config.toml
encoder_arch = "convmixer"
model = "model that answers yes/no questions on an image's attributes"
dataset = "rendered roads seen from a driver's seat, with toy cars, trees and houses"
train_examples = 145000
image_size = 64
crop_scale_min = 0.8
horizontal_flip = false
translate = 0.12
questions_per_image = 4
encoder_norm = "groupnorm"
encoder_activation = "leaky_relu"
encoder_weight_standardization = true
encoder_patch_size = 8
encoder_depths = [12]
encoder_kernel_size = 7
encoder_widths = [384]
fusion = "prefix"
fusion_encoder_width = 128
fusion_encoder_layers = 12
fusion_encoder_norm = "layernorm_no_bias"
fusion_encoder_norm_position = "sandwich"
fusion_encoder_activation = "gelu"
fusion_encoder_mlp_ratio = 4
fusion_encoder_head_dim = 16
fusion_encoder_fused_qkv = true
fusion_encoder_bias = "all"
fusion_encoder_qk_norm = false
fusion_encoder_parallel_block = false
fusion_encoder_dropout = 0.05
fusion_encoder_inner_norm = true
fusion_encoder_moe = "expert_choice"
fusion_encoder_num_experts = 8
fusion_encoder_moe_every = 2
fusion_encoder_expert_mlp_ratio = 1
fusion_encoder_experts_per_token = 2
fusion_encoder_shared_expert = false
fusion_encoder_positions = "rope"
fusion_encoder_connector = "mlp"
optimizer = "soap"
beta2 = 0.95
lr = 0.0029
beta1 = 0.9
shampoo_beta = 0.95
eps = 1e-08
precondition_frequency = 50
max_precond_dim = 512
one_sided = false
adamw_lr_other_params = 0.00079
grad_clip = 0.5
steps = 7700
batch_size = 64
epochs = 3.4
lr_schedule = "step"
warmup_steps = 770
weight_decay = 0.09
adamw_weight_decay_other_params = 0.01
Rows from block 6 of the image encoder of a small model that answers yes/no questions on an image's attributes, named by matrix and row number. Each number is 128 + 32 x the weight over its row's rms, rounded and kept within 0 to 255. All counts start at 0.
After each channel's rows are labels from the 100 images, of 14976, where the channel reaches its highest value: "peak on" is the class under the peak. Only what is clearly more common there than usual is listed. The data: rendered roads seen from a driver's seat, with toy cars, trees and houses. In brackets: how many of the 100.
# pw: pointwise conv (encoder.blocks.6.pw.weight, 384x384x1x1, standardized in use), inputs 256-383

pw.98 [105 201 144  89 176 177 106 196 160 205  60 141 109 107 130  80 115 143 186 166 134 113 144 106 138 131 163  80 118 158 133 126 169  94 142 105 134 191 107  92 148 138 116  81 130 123 180 122 146  84 112 111 146 154 157 141 109  91 104 125 180  76 131 168 158 101 115 121  86 140 169 111 101 135 129  98  94 112 126 168 158 134 121 159 152  84 193 179 124 105 144 109 174  81 136 107 159 171 132  74 100 129 147 141 158 121 122 114  98 132 100 154 115 117 161 125  95  99 138 131 125 187  88  93 139  93 156 181]
peak on: sky (95)

pw.223 [125  86  57 113 103 158 112  90 189 110 120 119 206 152 103  89 201 170 149  97 116  99 172 135 121 122  87 149 132 168 133 132 103 152 147  94 133  65 158 149 189 107  77 149 157 140 135 180 148 176 160 129 139 141  84  75 155 117 154 129 147  90 118 123 136 163 121 146 110 160 137 115 148 159 151 154 160  80 113 113 169 206 110 186  68 144 145  47  96 166 154  87 122 113 173 173 132 154 121 117  83 136 147 136  73 125 160 120  89 145 100  77 103  95 135 143 164 117  38 172 121 122 107 151 144  92 194  83]
peak on: verge (61)

pw.165 [110 133 129 110 134 139 135  94 126  88 100  87 166 149 101 120  70 136  88 156  96 129 139 133 108 103 141  75 117 126 131 112 147 133 103 129 134 135 102 104 152  97 111  98 144 178 122 129 128  86  82 168 125 115 133 130 165 118  74 137 126 215 130 109 112  77 143 140 115 127 115  73 103 108 123 100 114 124 104 127 144 103 141  95 136 135 140  83  88  94 138 154 100  56 111  78 115 166 103 154 107  89  81 109 141  72  94 101  74  98 159  45 142 115  99  99  94 120  95  96 162 143 133 101 231 127  89 155]
peak on: marking (26)

pw.283 [134 171 114 146 146 125 206 134 114  89 143 190 167 135 112  95  71 139 150 107 105 140 119 154 165 109  64 132  91 153 166 124  78 121 150  79 166  81 144 121 153 188 164 157 135 155 176 122 135 145 138 129 118 166 123 135 111 186 174 181 231 145 163 131  74 125 119 161 104  51 146 135 136 129  95 153 118 178 118 108 183 162 130 162 124 167  93 143  74  77 122  52 131 117 113 190 126 160 100 122 127  91 106 118 116  89 127 123 125 109 148 137 140  72 174 110 160  89 109 183 149 140 183 149 134  78 118 127]
peak on: sky (84)

pw.152 [181  86 131  91 161 106 118 147 113  95 107  97 121  78 149 172 144  71 139 120 176  71 111 139 129 147 150  93 150 147 111 125 125 108 160 149  99 145 153 140 108 125 106 159 146 128 122 163 142 117 107 142  74  96 174 205 117 185 128 106 153  93  59 118 146 161 119 107 151 143  89  92 106 189 161 159 120 128 143 121  91 164 119 119 132 200 130 131 150 116 186 163 123 164 105 134 147  83 160 140 107 156 157 142 132 111 154  88 117 125 139 126  87 110  78 118 151 141 160 104 101 177 112 149 100  73 154 135]
peak on: tree (48)

pw.383 [148 163  91 135 133  98  71 133  62  98 146  86 125 122 109 146  92  89 128  58  83 172 114 112 103  94 113 108  99 128 197 166 134 161 128 115 142 109 152 130 151 156 118 109  98 172 140 193 121 142  34 153 122 139 187 110 149  89  91 168  79  90  94 142 146 211 164 191 141 154 141 145 122  81 125  83 213  43  97 163  76 125 104 107 119 114 120 135 130 126 165  91 137 155 121 138 165  81 125  92 124 150 145 144 133 155 127 145 125  92 115 216 111 142  79 101 162 127 105 100  73  91 112  49 101  69 127 143]
peak on: verge (84)

pw.216 [124 114 119  88 143 113 123 129 131  81 175  67 133 117 172 153 121 146 120 135 110 163 127 205 133  69  76 100 130 132 150  39 106 112 178 163  95 130 178 171 142 108 112 121 161  60 255 193 105 111 119 118  90  76  88 137 171 156 156 175 138  91 125 116 107 152 134 128 155  86 194 102 122 100 117 164 122  84  76 125 128  92  76 144  97 146 130 132 149 127 136 157 121 104 179  98 129 119 113  98  67 108 181  95 125  85 122 166  74 138 138 162 119 101 183 131 160 117 155  71 134 146 125 141 104  81 179  97]
peak on: road (98)

pw.71 [161  79 171 167 133 123 110 116  99 104 100 100 139 121 178 114 105  71 129 159 140 112 137 189 149 123 179 121 103 100 172 131 147 142  85 140 106 160 164 143 134 146 138 163 194 173 221 157 148 167 147 140 120 112  60 112 152 114  77 147 110  80 115 141 159 106 133  96 151 116 155 132 175 157  75 100 108 102  83  94  66 108 111 100 124  69  74 200 134 130 134 107 157  87 120 132 151 127 145 112 125  74 162 125 154 152 123 117 160 134 155 122 127 126  98 107 108 168 177 113 129 171 157  67 146  32 112 169]
peak on: sky (74)

pw.17 [172  67 111 165 137 147 117 117 122 168 149 195 104 111 138  84 141 120 174 147 160 129 141  82 110 127  93 117 120 144 124  85 124  82 138 105 157 159 137 135  87  87 167 128  81 138  97  70 198 108  88 186 109 185 150 137 136 152 158 176 184 168 118 131 145 170  88 167 118 119  98  88 109 127 115 133 100 164  86 172  58 153 103 143 114 147 170 165 120 100 117  63 115 119 146 156 110  93 117 121 119 130 136  84 160 138 118 113 134 128  77 138 115 135 125  75 157 158  98 156  86 123 153 137 135 165  85 152]
peak on: car (92)

pw.276 [132 143 122 131 158 204 139 100 160 111 154  54 121  76 108 181  99 120 149 113 132 113 108 126 111 196 178 129 144 155 149 154 168 155 122 100 129 128 120  92 116  78  93 102 121 133  90  73 136 133 190 183 118  16  94 142 116  92 101 133 207 118 102  61 103 128 114 104 137 159 146 218 129 135 126 135 149 114 169 141 162 104 115 124 108 152 123 102 118 171 169 158 103 118 165 125  99 118 142 163 147  89 107  90 145 129  95 130 155 148 191  69 138 134 119 189 125  97 148 137 125 156 152 157  70  82  82  97]
peak on: tree (47)

pw.0 [103 154 132 142 127 102 171  71 100 130 163 101 186 109 105 123 125 171 111 155  78 106 181 130 122 131 135 178 123 140 112 157 135 133 111 188 159  90 127 140 111  68 106 152 182  90 134 120 118 151  71 167 127  84 111 125 135 119 203 131 165 145  44  86 189  96 123 100 105  96 122 100 136 112 190 141 120  83  96 134 137 123 146 136  95 190 113 197  96 126 161 143 112 130 140 118 164  82 146  81 145  89 159 146 148  98 118  78  80  49  94 183 102 130 105 172 112 151 112 115  42 160 111 170  87  72 149 180]
peak on: car (66)

pw.382 [138 106  86 133  96 101 122 128 104 156 112 123 163 124 134 122  96 183 135  96  96 134  82 168 156 129 198 233 137 141 117 139 113 168 146 101 117 171 112  86 153 149 161 157 118 137 139 201 122 168 164 152  95 100 131 197 189  92 153 174 150 120 158 162 105 120 105 114 142 141 160 151 152 190 154 127  57  90 124 116 128 135 121 141 139  79 136 127 158 135 123 160 163  94 142 153 140 107 153 152 153 167 173 152 175 149 136  86  76 113 111 104 145  95 150 170 181 154 121 116 166 123 183 136 143 139  98 153]
peak on: marking (29)

pw.221 [137 110  92 111 132 107  98 201 166 137  90 131 180 108 104 112 133 169 122 143 157 110  95  77 160 135  84 141  98 135  78 137 171 156 157  68 142 121  92  97 159 145 101 143 123 110 192  33 131 117 149 153 116 103  92 163 152  71 102  74 192 174 170  98 131 138 110  85  82 153 134 128 125 178 182 113 167 112 131 145 146 134 125 103 132 108 129 179 196  90 115  54 114 110 147  95 130 201 153 140 163 102 101 177 153  93 158 162 124 105 159 112 125 124 130 148 104 114 132 160 130 143 133  64  92  96 167 149]
peak on: verge (40)

pw.378 [138 147 106 108 134 159  70 137  97 182 142 148 118  65 142  95 107 118 146  85 145  92 112  78 137 128 155  94 137  91 126 152 103 145 120 188 137 115  89 164  80 153 156  90 137 140 125 208 111 116 154 137  79 153 192 131 123 126 126 128 101 132 151 168 147 137 199 129 137 124 137 112 140 117  98 144 121 110 126  80 113 138 171 127 132 138 141  91 152  98 126 127  68 131 133 159 102  81 144 139 120 109 139 154 112 159 156 124 113 135 117 145  83 118  52 144  57 142 107 129 129 138 117  95  53 103  95 126]
peak on: verge (82)

pw.160 [ 86 167 130 128 142 106 126 146 100 201 157 173 118 134 104 203 133 131 161  74 134  91 121 117 162 136 113  42 141 156 145 131 134 155 101 108 186  93 180 127 145 116 146 203  78 114 119 123 143 106  99 117 154 130 102 133 166 136 174 132 157 180 174 123 135  94 169 179 107 143 126  86 132  59 160 100 140 120 160 122 143  45 166 159 122 144 225  93  99  82 159  66  83 108 102 148 111 151 160  89 144 101 123 147 122 141 141  95  95 157 105  84 118 145 101 186 158 164 145 111 114 107 104 113 166 106 127 138]
peak on: truck (25)

pw.26 [170 136  91  86 155 133 108 195 126 111 117 114 108 112 147 155 168  64 140 125 128 129 142 130 164 117 198  70 169 160 218 102 142 141 116 127 167 110 131 117 152  99 164  81 108  99 129 128 134 143 102 110 168 116 121 141 149 135 196 125 128 169 136 119 150 132 129  92 135 156 201 156 171  75 137 126 181 123 104  86 151  75 128 106 144 107 107 144  94 156 166 129 110 128 141 150 140 115 113 126 193 152 100 120 140 134 106 226  69 128 131 142 156 168 177 115  90 135 129 101 132 100 154 128 171 115 115  79]
peak on: road (96)

pw.119 [111 134 118 122  56 119 141 129 135 110 114 127 183 149 164  83 120 176 141  96 169 182 166  93 119 120 152 104 158 130 131 156 102 134 190 148 154  52 141 124  70 115 146 152 172 138 124 107 115 118 135 168 137 125 116  87 165 108 132 129 129 119 131 102 167 142 151 114 114 109 101 145 209  79 121 140 165 160 179 113 103 119 132 141 125  82 101 196 156  73 130 188 141 125 106 124 115 148 132 156  87  81 131 125 153 176 180  40 132 186 133 108 123 106 107 156 169 158 161 110 141 127 129 126 152 126 152 133]
peak on: road (99)

pw.331 [ 97 142  93 120  95 179 143  41 148 100 155 168 148 171 142 145 131 168 135 117 135 135 184 119 139 104 127 179 106 149 148 127 135  54 135 171  78 194 125 171 133 113 122 126 141  64 180 123 143 132 107 158  14  64 146  58 187 139 159 139 114  96 116 143 182 146  89  91 162 144  71 151 112  90 130 143 119 140 104 125 147 129 113 158  87  97 163  50 106 128  70 154 113  70 129 126 137 124 166 125  92  76  95 189 104  84 151 154 117 152 142 135  95 112 148 174 127 160 108 124  69 192 123 149 154 119 137  70]
peak on: road (100)

pw.374 [132 105  77  89 105 137 170 106 107 157 136 132 189 118  88 120 155 105 148 109 164  87  88 115 153 119 108 150 154 125 128  88 145 168 128  88 169 210  81 104 146 118 114  33 121 156 142 119 197 100  91 169 121 111 102 155 116 124 149  97 160 137 154 100 149 145 139 105 126 105 121 102 126  94 133 166 121 123  85 168 111 141 125 100 103 135 162 133 126 140 147 101 152 215  93 111  85 167 143 161 124 156 176 111 169  93 141 159 204 134 100 162  99 110 108 144 112 125 101  98  76 128 144 157 213  87  73 124]
peak on: sky (88)

pw.235 [ 97 130  91 145 138 146 105  99 143 100 114 107 132 140  98 130 120 118 144 104 141 118 108 102 117  83  96 157 180  96 136 164 112 127 146 168  96 143 119 118 100 103 140  71 161 134 209 117 117  87 112 121  95  93 134 198 165  65  96 127 102 130 133 106 120 105  91 121 114 111 182 129 103 157 223 157 170 141 132  98 111 106 185 137 128 156  79 149 183 170  92 166 120 168 100 105 102  74 173 160 101 167 132 120 107 141 137 135 126 139 144 186 125 109 130 149 119 145 177  85 116 147  99 114 114 144 111 117]
peak on: tree (46)

pw.138 [119 132  99 128 105  73 120  54 110 120 143 125  90  79 134 158 144 194 146 107 117 119 147 148 143 138 131 153 182 153 136  57 158  79 135 132 120 152 131 165 123 119 119 116 181 163 141 156 105 123 101 157  59  97 158  98  89  80 158  70 132 157 127 149  89  96 130 171 128 114  85 106 133 170  68 103 131  95 116 126 112 126 122 148 116 151 166 107  79 110 172  90 114 129 157 104 124 156 151 140 134 107 126 175 138 181 123  99 151 127 146 105 134 142 112 120  93  81  80 103 114 136 127 116  59 109 129 117]
peak on: road (99)

pw.206 [165 132 148 159 207 162  81 148  64 189  79 111 134 109 191 154 145 114 100 173  54 151 107 144 128 139 108 104 108 132 124 136 101 167 144 129 170 111 126 123  84 151 125  72 135  85 180 158 159  93 138  96 161 165 132 148 138 147 120 107 200 160 139 106 114 181 129 160 141 119 173 147 136 178 113 140 148 140 111 140  89 190  73  91 131  90 143 122  63 110  79 170 102 101 144 105 146 125 119 136 177 121 132 106 122 185 143  78 165 128 129  82 118 102 137 170 113  50 138 102 165 143 137  87 110 140  99  80]
peak on: verge (64)

pw.172 [ 92 118 177 110 147 119 110 101  83 138 139 180 146 145 126 108 165 113  91 124 108 123 161  97 127 145 131 152  97 116 169 151 172 145 170 106 147 191 101  73 106 205 126  81 154  75  86 168 134 144 151 126 112 151  57 147  93 144 173 177 109 137 122 114 160 124 204  96 149 166 105 119 121 187 108 102 114  93 116  80 113 134  94  69  75 155 133 178 161 146 113 108 100  83 166 142 147  96 167  96 181 139 133  95 138 134 101 123  97 115 123 156 127 161 119 119  69 150 106 182  99 102 174 177  71 128  99 111]
peak on: verge (49)

pw.199 [109 122 132 191 111 106 148 121 109 156 114 151 195  85 118  84 123 164  92 223 175  94 106 139 114 125 144 134 134 120 135 107  67 180 100 125  75 123  70 129  88 193  98 155 120 134 124 139  78 165 148 107 102 158  81 125 181 103 134 129 131 140 118  78 119 160  87 110 131 183 111 170 135 218 119  69 129 128 121 114 138 195 114 156 153  93 116 187 106 169 177 100 145 138 111 115 131  33 161 180 176 153 181 101 128  57 138 134 113 126  90  80 123 147 152 126 187 149  72 101 159  83 120 135  93 144 139 158]
peak on: sky (95)

pw.81 [128 107 107 171 154 138 124 168  98 118 143  70 127 117  97  74 132 118 147 134 207 152 181 130 139 153  80  90 172 116 106 107 144 139 117 153 106 175  60 134 134 132 170  75 152 111 112 146 176 106 129 142  98 128 148 157 103  98 140 111 130 114 146 164 113 143 112  69 154 132 149 168 124  98 180 148 106 151 161 117 157  78 140 135 124 209 133 138 175  87 145 139 139 228 167 155 119 108 124 156 103 146 147 131 191 123 186 121 120 103 105 128 121 122 125 133 144 141 144  83 118 133 134 152 137 141 140 127]
peak on: car (63)

pw.380 [ 66 160  92 157 123 127 127 136  53 178 102 126  88 131 120 102 150 108 146 106 111 150  90 103 124 136  47  72 164  72 176 116 100  87 109 127  91 136 147 103 136 141 125 107 157 121 109  74 111  65  63 104 132 144  98 182 158 119 126 129 103 131 134 106 165 129 116 102 118 176 154  70 148  93 103 117 143 144 136  92 137 184 162 138 146 161  84 119 107  82 144 174 163 158 129 209 109 104 156 122 135  97 131 113  83 124 137 122 167  60 170  62 129  97 100 107 150 123 102 204 183 110 184 115 121 187 135 121]
peak on: sky (92)

pw.300 [190 122  63 121 133 108  51 116 146 114  93 122 133 145 104 140 113 105  98 139 171 103  98  46 121 124  96  72  96 132 125 156 131 147 132  70 114 125 124 101 112  96 174 214 185 122 116  73 101 116  54 103  91  94 102 108  94  98 149 100 120 114 112 177  51 140 182 108 130 150 159 122 146 128 156 168 172 171 112 141 150 148 189 158 139 191 138 146 239 134 100 198 112 169 168  96 118  74 107 130 158  89 118 148  84 114 173 103 109 145 127 142 111  89 155 145 164  83 140 115 108 125  92  96  92 105 167 146]
peak on: tree (28)

pw.167 [107 146 101  82  85 133 135 115 148 150  82 103 152 146 136 144 100 108 147 169 131 144 155 174 142 157 116 102 139 111 143 222 144 173 106 156 122 139  72 151 136 120 147 172 129 155 108 113 174  76 123  99  77  64 157 208  90 210  57 166  96 153  73  96 122 179 125 160 160  95 106 126 117 193  85 134  68 138 121 149 114  87 124 164  66 152 160 124 136 105 220 176 143 131  88 119 185 105 152 174 105 111  94 137 144 102 151 125 165 170 118 195 143  91 125 126 144 158 148  80 137 103 150 174 183 104 156 156]
peak on: car (75)

pw.92 [143 131  78  88 104  73  98 188 128 112 126 114 135  82 191 132 155 100 139 143 158 139  98 150  78 158 146 153 133 115  79 137 139 136 132  81 101 158 138 104 139 115 113 138 112 155 152  76 155 155 168 114 125 192 149 130 134 113 121  85  58 135 138 132 104 149 104  92 159 137 165 155  93  80  98 126 100 178 165 170 142  86 121 117 172 144 157 128 169  90 121 101 133 186  67 148 153 131 127 130 105 154 102 132  66 145  72 186 157 129  73 133 165 195 128  83 173 167 141  68 156 133  92 141 128 164 164 144]
peak on: pine (35)

pw.36 [127 132 148 102  84  85 129 124 151 112 207 174  89 141 130 119 138 160 111 109 212 119 173 116 122 132 129 112 159 146 117 152 135 145 110 129 117 141 136 105 144  92 125  92 136 139 157 128 167 136  89 158 121 151 141 129  91 238  98 206 117  94 167 166 132  97 113 174  92 161 158 120 146 111 102 121 110  92 172 156  76  83 136 161 111  76 151 121  97 124 150  81 115 129  84 119 190  64 162 190 104 111 157 107 113 143 102  54 155 106 131 135 111 171 152 119  86 156 120 156  77 156  93 126  91 177 121 175]
peak on: car (91)

pw.15 [ 78  90 137 126 153 102 146  92 161 191 117 120 141 110 103 144  95 106 136 177 160 126 142 117 129 115  82 118 105 164 136  71 130 115 119 141 143 111 162 136 124 116 104 106 112 140  75 122 135  57 130 162 152  40 110 190 112 160 136 150  99 168  92 172 145 154 161  77  91 132 107 155 123  85 167 134 157 151 140 146 139 145  70 212 146 109 149 101 170 153 217 200 154 159 151 139 120 113 105 144 107  73  57 136 142 118 115  93 157 158 138 165 118 120 105 141 106  75 159 131  93 122 100 179 176 105 145 178]
peak on: sky (100)

pw.134 [121 137 195 144 109  95 144 143 120 156 119 122  89 111 182  93 102 128  88 166 153 140  51 198 185 119 129 127 110 139 130 153 109 139  86 118  66 113 158 149 119 101 104 120 105 121 142 155 184 105 164 145  91 105 100 132 164 179 111 106  98  84 130 115  94 129 176 169 142 111 125  86 135 184 153 118 133  44 113  76 154 186 126 110 151 169 147  94 120 136 163 164  88 146  92 136 100 120  81 157 187 105 126 157 146 122  89  71 149 146 146 162 115 109 160 111 190 103 107 138 200 106  93 113 124 122 175 168]
peak on: road (93)

pw.42 [120  42 114 190 160  98  62 106 141  92 121  71 105 117 142 157 103  93 126 160  95 114  85  69 113  90 133 161  81 116 124  90 161 116 123 132 138 119 129 164 136 111 162 110 158 118 108  81 121  84 115 173 138 180 122 166 107 116  79 154 145 129  95 152 128  49 112 125 164 176 160 158 121 130 127 157  96 162 143 130 119  51 157 152 161 136 135 138 136 114  76 104 152 185 144 109 114 248 130  69  93 207 121 142 147  65 139 113 142 112 124  94 119 216 145 117 172 177 113 128 104 151 119  93 151 126  55 105]
peak on: pine (25)

pw.117 [100 125 158 112 132 131 103 107 113 131  77 149 135 127 101 109 125 205 103 129 119 164  87 132 129  53 124 153 161 128 148 148  99 134 160 146 196 102 136 111 122 112 108 120 107  92  83  89 141 103  98 122  96 187  70 172  87 158 115  71 172 152  96 113 107 142 148  68 136 103 167 112 147 159 142 161 144 109 166 144 112 106 187 132 103  72 158 127 126 137 102  92 119 114  89  89 104  93 112 123 118 128 144 152 191 151 164 113 145  82 104  72 124  79 129  92 110 114 109  61 152 139  70 168 123 159 105 152]
peak on: truck (29)

pw.368 [140 143  84 144 150 112 131  88 114 113 204  90 147 135 185 164 131  79 165 121 144 162 115  99 122 116 136 129  28 125 152 128 114 117 160 130 123 130 140 116 111 157 187 136 124 150 118 177  94  78 124  93 113 129  90 123  56 165 154 203 171 114 140 128 200 152 169  90 168  97  80 132 113 203 135 148 204 124  58 121 142 142  97 134 110 134 125 161 127 161 152  61 143 156  90 147 134 182 133  92 115 158 112 191  89 159 129 159 121 128 176 186  96 152  66 153 164 102 172 203 134  77 143 122 123 144 123 110]
peak on: verge (57)

pw.319 [167 137 128  71 105 129 137 117 118 156  90 174  92 166 108 145 143 125 119 121 175  79 135 137 130 117 105 189 109 107 132  93 141  95 162 140  83 209 140 150 175 108 159  70 147 156 171 130  90  89  88 134 119 113 162 150 144 172  94 148 157 150 151 119 141  92 147 154 120 154 112 159 128 123 125 132 118  98  94 128 124 115 139 104 131 122 121 129 127 125 167  69 106 120  95 104 111 150 116 111 124 125 106 201 128 135  91 137 212 171 108 138 146  87 150 133 132 115 117 103 142 103 126  95 171 148 100  89]
peak on: road (100)

pw.2 [105 111 119 114  91 163 123  92 114  65 148 104 179 105  93  88 131  92  76 151 185 118 133 132  87 147 116 143 101 140 156 149 128 138  78 124 101 161 109 138 102 212 117  43 155  78  99  85 156 135 130 155 148 189  90 199 143  67  81 170 114 155 136 147 132  83 120 138 171 121 108 135 123 132 119 116 166 159 112 132 115 121 207  88 101 117 128 116 142  98  87 177  93 124 153  50  91 141 134 161 157  39 153 135 127 114 120 132 138 148 172 128  82 110 148  82 119 136 152 163 102 107 123 146 141 103 151 107]
peak on: verge (38)

pw.224 [101 124 142 114 132 124 155 136 146 100 115 166 159 129 158 122 119 108 142 103 185 105 105 148 143  97 172 111 145 158 150 133 167 191 160 172 161 140 125 103  70 134  87  39 123 159  88 105 103  99  80  79 153 175 218 164 142 142 123 125 119 176 113 121 220 158 140 154 127 146 181 133 134 128 146 103 176 125 127 146  79 173 157 133  90 151 203 129  95 121  81 179 161 130 192 140 124 107 143 157  83 129 142 159 127 124 121 189 120 128  90  96 148  90 142 135 160 137  87 142 105 136 124  83  54  97 108 101]
peak on: verge (78)

pw.9 [114 142 126 147 169  82 165 134  91 148 145 106 182 120 106 112 146 108 151  90 182 162  97  87 208  90 112 126 139 125 155  49 102 127 154  47 113 147 117 124 117 100 155 178 142 167 193 161 135 129  94 136  95 133  94 193  71 155  79 156 181  93 151 140 144  39  78  92 148 134 182 109 111 113 137 157  83  84 159 132 145 133 162 146  98 112 151 164 136 148 120 133 104 160 146 120 138  88 147 166 127 154 132 136 148 102 171 121 142 136  93 168  79  52 122 141 107 123 115 114 115 118 151 147 102 108 102 128]
peak on: sky (63)

pw.314 [110 119 121 110 129 113  71  53 191 149 131  96 156 146  89 120  68 178 118 119 150 141 116 132  95 124 129 140 166 137 132 127 140 108 152  92 164 106 170 111  85 149 117 174 137 158  71 133 103 119 145 154 146 131 129 238 121 156 172 107 132 136  98 111 117 126 155 108 188 162 138  90 159 125 143 151 180 116 111 134 132 107 130 130 140 131 162 166 166 134 122 108 137  81  59 136 179 121 138  92 118 174  87 117  96 110 154 104  94 146  58  95 158 117  99 135 146 140 186 195  59 124 131 113 107  53 141 121]
peak on: tree (70)

pw.233 [171 110 109 146 139  92 154 139 114 129 134 131 154 127 162 150  88 102  84 129 148 148  96 104 161 135 138 172 119 135 139 156  99 205 169 145  89 158 124 168 129  74 126 132 127 151  74 119 136 105  41 143 152 149  95 136 135  54  60  80 159 118 120 119 123  54 108  66 130 100 145  67 190  46 134 135 142 109  96 171 118 149  67 109 128 133 132 128  90 102 116 129 155 179 125  98 143 110 169  84  84 148 125 125 183 142 106 119  98 139 161  83 159 129 113 101  88 168 118 112 123 135 153 133 109 142 175 103]
peak on: verge (52)

pw.346 [149 128 120  64 139 133 112 111 169 140 113 159 105 160 135 170 112 153 145  87 101 147 119 177 126  94 192  90 146 169 153 102 102 150 185 155 128  97  87 150 133  92 148  86 136 116  84 118 205 159 129 130 113  88 101 125  77 171 104 138 244 113  88  98  79 126 154 126 144 144 103  97  91 115 112 129 116 152 121  78 124 168 160 123 129 144  96 156 118 118 143 138 164 120 186 117 113 103 115 144 183  98 149 112 149 163 130  90 140 146 109 126 116  85 138  94  87 138 174 164 125 136 125 162 150 141 127 104]
peak on: marking (31)

pw.190 [110 172 115 133 112 135 111  95 184 105 147  72  90 179 115 150  79 158  80  95  92  61 155 126 169 132 132 190 121 185 104  88 104  79 140  70 145 151 137 119 145  83 111 160 104 151 124 106 160  98 142 168 141 192 140 125 178 170  98 154 145 128  82  85 142 147 157 162 192 157 181 114 134 164 134 106  67 162 112 135 124 144 138  94 145  77 144  99 126 149 121  56 155 148 140 104 107 133  98  96  84 137 114 157 188 188 125 118 158 138 169 158 159 174 101 117  98 128 127 128  65 152 106 168 191 140 183  73]
peak on: marking (26)

pw.322 [109 128  87 139 117 111 127 165 118 162 113 163 122 175  80 107 122 135 135 114 140 164 175  66 117 148 103 129 197  76 119 132 114 137 163 129 186 128 161 170 141  68 109 108  95 137  50 143 117 149  82  93 179 158 113 174 103 115 110 115 169 192 115 192 156  57 128 113 138 139 156  77 116 191 120 146 187 160 132 150 116 164 143 100  99 118 147 134 142 125 182 121 120 136 117 116 147 136 127  67 108 142 138 144 123 142 126 111 146  65 113 169 136 123 118 110 179 117  85 150 111 155 140  86 147  75 124  79]
peak on: road (61); marking (31)